From a checkpoint of a small contrastive audio-text model.
Model: encoder width 192, text encoder layers 8.
Training: adamw at rate 0.00068, batches of 128.
Data: 39062 training examples, 7.5 epochs.
Rows from block 7 of the audio encoder, named by matrix and row number. Each number is 128 + 24 x the weight over its row's rms, rounded and kept within 0 to 255. All counts start at 0. Numbers have three digits each. After the name is the row's rms in percent of the matrix's.
# fc2: MLP down (encoder.blocks.7.mlp.fc2.weight, 192x512), inputs 0-127
fc2.9 101:123119113143157104147152119137119129094139077128083116172150154135165155146154153127119153154146133160109100124117170125107123095153104158127156085144115144082140134133102169142145124133124127144145119133121171144118128145126146099144126129176090113131162124162070134109085128105159113131101143133133068135161128147128103140140102144131107133152093097130098131124101162102132095095095
fc2.10 108:154158163066106114104105163126108173108125128149095135133115134131120107123081143106144091103133162138148098159118134122113083159101084115130130077152152117137154156119149165137130135115153145154100178114125118114135108106143134098124090121103133188078116108141152083144115090130110117119108136150098124103124118097164141148078094138102170127123129129083148139150134157131157110122147
fc2.11 102:113114104135168124136094159106151112121162111119137107130155154135074155124157095169080094115126129136131106117146114165153141094133139102111127127094116123131115120114127124129133124111127107143127137145161134130102061170110143105152090185122111169152129106125172139102168128085113128099122073139094090117148166121152144121151113139166106107152103134122099114107145173140136111097118
fc2.12 093:139158134122146083112113140114117111100108170156123107122100128112106118096123151143117137159111136163077150124080159143136133121096124102114132166124121142112110132136150148151109115114139131106085168116155157106144106098149121121108109176107149115173124134140136164107116092105097078112150104106091135113139155144100129148106126127111103126093181129186099154129121157084098139128100
fc2.13 106:100122148147115155096114095110104110157141130112139111125120111135146109140157122113160108157146112132091096162119150141166117110157103112127121150114124127150136118123107137092128170107161157122123159110099151122102095126121151154129154135079116095147096127127134102132102158144114120140119170163133063157122144112182114116113113125153076143089109135117091152130100112120149116126113
fc2.14 099:101086171106127142133121164150092145128133136142105109151151105086125143090099066124133133125135143107079148158144115114108137155161138107123114084116099119131135160133133128136114145131088136096170142162132090095145125141094146146164113130117102094099131153118170081139162121102123145156164108099148137168107177111122155161128116131115142136098146168133146127102169111168097107135125
fc2.15 099:137152122120141161107174091149180130094147132135137100134090103118077133140127109110126155148121133163157093138091141143146171074136075142124099105096106167139106117115145140118123151104105153146158129161140101097164172136136145159092106104149139105094159099164123145105111112113164077102092143122120127166152116128125138127087118119128153133117117133141123140105110098107146154104153
fc2.16 103:109105083116109122100123147150155160139168112129164160152116076121089106113108091108135122104141141132128117119111165143118157143130142108084108120140140116143168153108134093147093144157105104173138135109092086157119132108126079115155135142121156104128165129146129131118143111125128150124134118114110176129154113146157109109152118132177122125127141154112125136126134113121121153149128
fc2.17 103:145149151165168139085129090101161172151161164158094144103117130130113116167142120128135151094137122154162149137131145166116151093121103132096150131140118125153095136182132098136115140161160143166140147158131138138153152096137131154143111142136109176081152162150109092181116112107140124140139142149151160116098102142099097127095144168129131150134137163162165153112097142153097157130121
fc2.18 097:115134152140129144163149147109101123165150085129161118124125144125174169112151138145085096107138107131124134107107142143149089137157107117158179125089088171088159131128158128094154123141151145088093106108087117095168171096115175126117078181167122134105124126095112139087131149147102133134142173122144078104157102082139119090133120127167140143152098105117107098132138128141084127137114
fc2.19 096:105128106131128104111077130154087099130130116152092115102135131125136128111117110175161077130151120145124179108169111138086139156135135139098104150114097120100105163162118113128156145121112126163113108095122142121102118114140138155153146117139150135101106143117161112139125176113139134147160116105150131120098170102102178105118150092120113169150119144168172132140112143149120068114088
fc2.20 094:134149124132138103115144155121146142151077142143141112112104139101159111123137188144167122176097150153133103140104158138123167134149147151157110123119134087096095172143130147165131164085136098122115127163089161137116132113139120100145103112127129128118147142112148093070128098138167143176110140145149112151120139155150094117114140169140157155114142130094123104125125127103109084132131
fc2.21 096:144132124109097142127137115119139154090127149146097126163089133149145108171117081121114170155121128148125138120144138099144168148124188131094094111124159106092152094107117131161110104112112082151151132124130107131159149166083125118087121154164150128116168125140146158117071167124115108179081102109102123130130160121120089142103140088087142142126135129110122144181118146124102113180109
fc2.22 101:110148153147151143122107129127158157118158135135121122112177108172148120111152127129133148155165159160172164130119111121169132098158086100146170159079148159145142125119094174118092120154154145160133119163107137131122112143139119141097118143112124113096106122112134168107141095163101129124138120152133151095123152145097148122101146155145129193117064133123118146162182100112151119088131
fc2.23 095:130122076110106141162149090114123085142098106089094130161100136128123130145107116124149084073120124116118106147115117158072186138091140150086122128150116137142131142146145101147122096184150135120164159139131128149142143124141105166136143101126118160136146141108158058101177144110144105105130111120162120156152103124110139132119124135163107150135126135106144113112152139082100171106167
fc2.24 106:135150172115162162098165137079139138123118100127097150130120176120146126128174113123124156127126127132158103156155128102146088101146146156117101150137144135107149070172118133147140145169101089144099116118119144134153131104100169111102101096108123118118101133128086113120124127124128131103177172137146150172134131086102143157113097119180105145133124121128094097102114164110149110101125
fc2.25 096:116143105170150136169154109130095129102143151137091126118159104138090144121135103130120155102109140139161113126153094155175083132127155156140119138137130123134100146107165131121122137133089146106150089074093152113107084147133107134094130149133166136141090119152085095097109116128116110096138122115146169129116107135103160134131143144136134138132101084109132143147102129143130139138116
fc2.26 106:127130117117127124140158154159119083158158118110116104121127109102095167103169110130166136117170111122123108120138129124093114129092120141113174138148151115138118101130117139161146142185093142100121091143088173114139127107150154122136105095131117138146140152133109132107095140151128156100136146104133119113121125152148117111088137137113121147179104097108136134139154121138133107127129
fc2.27 093:092121152122131119096119133153141157143095144127122146162172135131157104167115102152169149140146077103125092111127158105109131124148146100172124130114135091122114151120124129091108135134123107151113127132141112080141142130108099156104128112133117137160167149102107098102137121079146125168151144155149088142091056098182142147108110115156133104142106096142129162146167142123141118115153
fc2.28 093:173116196151091138134133141119151123135117104111118107137115162116123100155151129095123138141111123136130151118122064118103116113100148142132102084152174122071117160142140157144151160115122129141132138118110114158098101107122132137182167124130127097127080109157126106117119130131127128107151149144153099142134117165105155120158101119064117115125150152136129095098130134139141103181122
fc2.29 091:139113114160149120120137110121097182147169138128092096110115099135121127165104084124107130144173126138117147171109113132134143138149112108109161170128162173132133101136106138110143104108125172125142140107142117107169116105078117142162108159127125131134095135170114161163121130105100125135117129150128159089167122119135123082084145085165106137136135103135094107156086131088111134131134
fc2.30 099:121136091174177127106121116144160116155134138152129151142128154154186089184146133144137122160157121102147128161133118107162145114134141154128108151111089121134124121136108113148120109160135097095131085138102109121092142160140109137089125169124085109155167136149130098092142140100106131117113152132103126094108096103104156128112075170110101141112131129121082116153158139140114092135158
fc2.31 110:113124150122161124084148099141114077137146164138086139078094146107130123127087154133114119119142181115178118137098121129156117115125108146162155115123106151119142111110152126168114120156094130104174093120105120099147173160078146156077133111150136120118114201096083106112096137151132135117132097137141151134142139108120133164112111106156166128117100155150105163156108175128120177145141
fc2.32 090:102125114109136105111109143117131157103141146141119119100134106105152153152154077146112131098169127179172129159141176116160166116160140163102079176096082144108126114156157122145107101143130138150141110099159132143133180149110165114142175108178106151107115122149125159152161123123136136122145067127123164125155126134138092099093126101131122147186133147142086114108135143107124164154163
fc2.33 099:093131130167149123128149132100121102124134126146152151088110131155136159099159140168117125099089124108124154170149153144129105110145152130113133158106123160146102122108152090177110137168146126154117073110117101073130144122126161138120080139087160185148140110139133169154115113146112138156169150106130104162153095132132083122079122085163146158105111122112085101101137167148121163142120
fc2.34 104:140146181164113120127165153120144119106129141131107136123125178135085123107120147083102099156159099090144114146124123123090134097135149124113170117138156152150082104116114144161082162145161119174113092102093157103138141128131121162132110092161156108139162118159108127099111147150156084074180126110105060080106110161115095126153132140151104168140115131130090170104146143119102121142163
fc2.35 099:124130124140145150133127104146180168104138132105148110156113137155127114107152101151104093153126156128138132114144125109132093101115189127123140141147110159120096065130088073126117151129183134134113113159150109102116170148104151158148114118120169116127102110117136112088100096138150149082123151129118129164111153143126101151154120093097132143169118143132145158123141152127130168144144
fc2.36 093:119071109112176100111116164115091120125119128151180100163079159091108113157122122136129170118085155120115102100108127113158104097099161141091085085169149129142134121142159154127153105116074114174120156095090110169169153103119106157100163109118114138133102194145157132140163143106092104154110147161123128093118150144116148075105170154145125104114108178108153136164128079107154129127139
fc2.37 096:104135145153162088128158123120145078105175150121131151103135130149079105149127098095101131151135070134155113110161106140150152096114164165114120138107133124147147086149104127131133126165137121114089124130095127088133138121092132153121098160168162149175140122125130104098121100106149122131101104124122131090118130140094170148158139101108103136147144125150123120127158116117114152106142
fc2.38 116:101086168154112153112100127133128082110118142105162110097102128150088142138159119138139109102098089148112139083106101146133130120093153166119083090177121109158115132155121112129171170096112124103146169082170144135125148122161121126121103083121105097137109139113128132127125140112152111127132145168126134120159091148171111158125114133147090116108113117118129152101127109142164129167150
fc2.39 109:111181151094124119154125142159119104177130103160132117161159125132154098127175150094078119100164092171113087148138138119130134132130104155130146103123124139163130146131092144144095150115137123093086129135114175132145154160161129128127123107135084114163151130107122124091129131155129137138149142103112142161083072119150131114130120136137132105101111117126116163119161111117116119153162
fc2.40 093:108097129151152118126119134121143141089153153124139088140115188090144117138123129158133139101137108093163130093160110115123158125140148126172093154125093187093150094163104131081120088105113123138129091117125128141153106129109108135147127142136138146169122141145141140147117100118105091128150114125105102168125148117097139122135164117179156067160158111157147103143094170122120135127103
fc2.41 093:138164160131142123116122102142098138113097105146094156102158162139127113147136120122129088104118120121114111162086140134100125076157138171127095153080109146149162138152102142146139157074139112120137097108130109140106162125181125126139083112105106114093121173092139142069085092131151159157112140139109131190123137084135108100122091128129150131105128139106140146102090173145142065128099
fc2.42 110:122136092119143088125122119116155143135134102092147119146090102117117150121122140161150136124124067121099146110137151131088172149115137124095127137152120139150095122106163097112142136137118147158162110157132141129130092120140103101128173097115122111167181100105141156098150159142124138152130113076117099138106139106102114134117112111104154076081127132168151117125171110135156161159100
fc2.43 095:102151123167098133158184123119119121154140107082109161149115108094157104132097084093142158125131105115113136105158097149164147140122116148122153122101117134151158126095101139117127116150159123095138149144117136152126097154122115160108148151159156124128100121117139126083125161157132133109160116132134100106153143102136158103110126138167129171156124131114106146104133161153142155121154
fc2.44 101:105130142161142141122132111136132154118157136122160143101144154125124110145079067129136128127113154139134172114141144164137137172100176141135171104128077170098147095125093109121125150144137100134128087144096082104135128122067143107150105150110110178136147172154130107172109126093142131156156129121162115118149178102130119160148128138107157171114117115135171133087102140134087142144115
fc2.45 095:087140155154163122098153082162119140118099144121110075141144133140142117163152127117138167152112185113124135080111111085120139105135104153092097140160116117123117158148109141123163141145109142136146137100124129115176142158120080170147104137117116111105109105099146163109148163145148131109162179131090126114117118125113086141144154094131165118091113104129125142145141125176112115127120
fc2.46 101:107108160149180160115161139122118133082122150134133108136135135109150123132169149098086125139159172099160086143126154134168098119176097114126109119147121175111181124127127148111137129155134110082148149107081127129117165101176124130104121158129096135098098096171120109117095115094127106132158163163146104143162154165082113125175111132086134079156108148119144142149170130097113123121166
fc2.47 098:121182163137118148126155105150116148124110115158099113110129126124120120091073143115127114104116091098093109115136114166112141165114092107129126130138102094096110102149142151119126108138138134111164089161128146145121134115161146121128102125092168168128162103096137111098148159129123149075104075095121153102096144125128133148116110096128125149137114145123144124122134129115143133157155
fc2.48 096:154090114123118087191102150144122160120146121092115104126153155125145111152115104156106096141164133171169107136115087120120103153111143151175113140109125159097119135141106139185130103128148106128124105149154110106125140170081130106087093092153137121119137117109140155147088113139130093106092142108092144142116139163121149082088149118167146131160126150103127095141147158151099134096115
fc2.49 103:116130153136131090093083125114123102148082118092136116109118103129153091136124132116124112105160089118119134175090119132102128092134142148124145142131146134155153145147159116123108078153139162107140081135125149122139153145159132170099148162137080133155137129114134141114145102090147120160150153151146152153112132103129114095150136153136119116116154131155140168154121139118159073137175
fc2.50 095:123160113101128132105133079119127117128135117120129152083118181092123128100092149109122144138118161100114120113109125116154166107147111175086145113129084113147151159162140124093089139152142129142134166143173134152128109101100085106162139085115122105119132147117075099146130127147157130122156144140107125139113162142127139155103137143143133161091103127144132162152167141135148090166111
fc2.51 100:154113098130085131159107168134112161095119162157160124080122142134088123129103136126149085133091122105122151144116141162150107100103154116119132126158092099112135126117165102092136130111140131116105133098113162131127129087161151119139111126111138134134110137142150149152141125173095142123094068124088146072139107134148103102129123133110140142122155141150148123101093147144077160138165
fc2.52 103:150094140128111096141131140121113141135155161154106161122150090163128127114111170084150090137116148114113109125100114151118120169113120131121123156156108106162152130082151149085137101178103128147148145140108143142122108124175167112121126148105107133143154117157100143066123165090114158153110095099120108111122088105124116100148083111122151127181105136104107128094109155116145130143131
fc2.53 086:113110118144115108158128136148125126088137117155109093168097189141111166148114143148137132117116129138112130108135138102092125146125105106166138138118137116102087147126116135101161149124160088118118094154161118105074165119108083112141098128121128111135136123148142149115137093112148102161098156128083109103102102119105130125138110127130140129091116144106121094152147122157127079152133
fc2.54 092:157131128131086107171111087152150155111146170125107109110099157130167136101084141162097087141104139112095130109138152108141124140169119166147110099159097116102171135146149129163121178103101144104145111169084126121124175131092086093146120135145159125152129112147113112143116123138107151138138133134131113074126138113115112134105120126097119136087072132131143082153093084154124115078134
fc2.55 102:109129116125155142116134115115117126099110158147115127091149153090131115139180161149120167161102081139114143108115100106146104117111110094115080112132104110140127116107152126136144128093113155133106113125148139182106142130158145123127127152131142113146085151138120121100164073106108128136160116147113135107111078138183175115108108133128123125152120138121119152131119120106149109138133
fc2.56 107:127165092128137168124181103143160133146121087090102139103108095158127129095124114134142172158133109129106129136102110153145127109133144083132145156106114156157086180136139118106131114098137107093151123177108105116131133149132138156121117152146131144131143114147127121136076114121122175150118154155152161146144126097116165125141131144125174136136155120097107137138131103104140123143120
fc2.57 104:149133095082114121117121163095097119143144143149159137155090114150134174140119056119124131125112125118133096136165130129117134152141128163107161085161116112132130158146126136173070102139156126152127149166145098126107106154140110144131095092123132118155110171128140149083106173163129122116119142160146103167117136136141155106133090119121108163118148130133124096122181112143157114157109
fc2.58 098:163105120140103139114138115150149136127164152102139114133142112157086152144166159102140116126178122103134110133129124131119098158158150133150113170104096156114107098125152132107103128142120133121146135104130175144110129134107161168115131116099126143133128156176138157123117112114141078130125074095116123133099115136147137104099134150133142104151141125138142126125101123122106161155176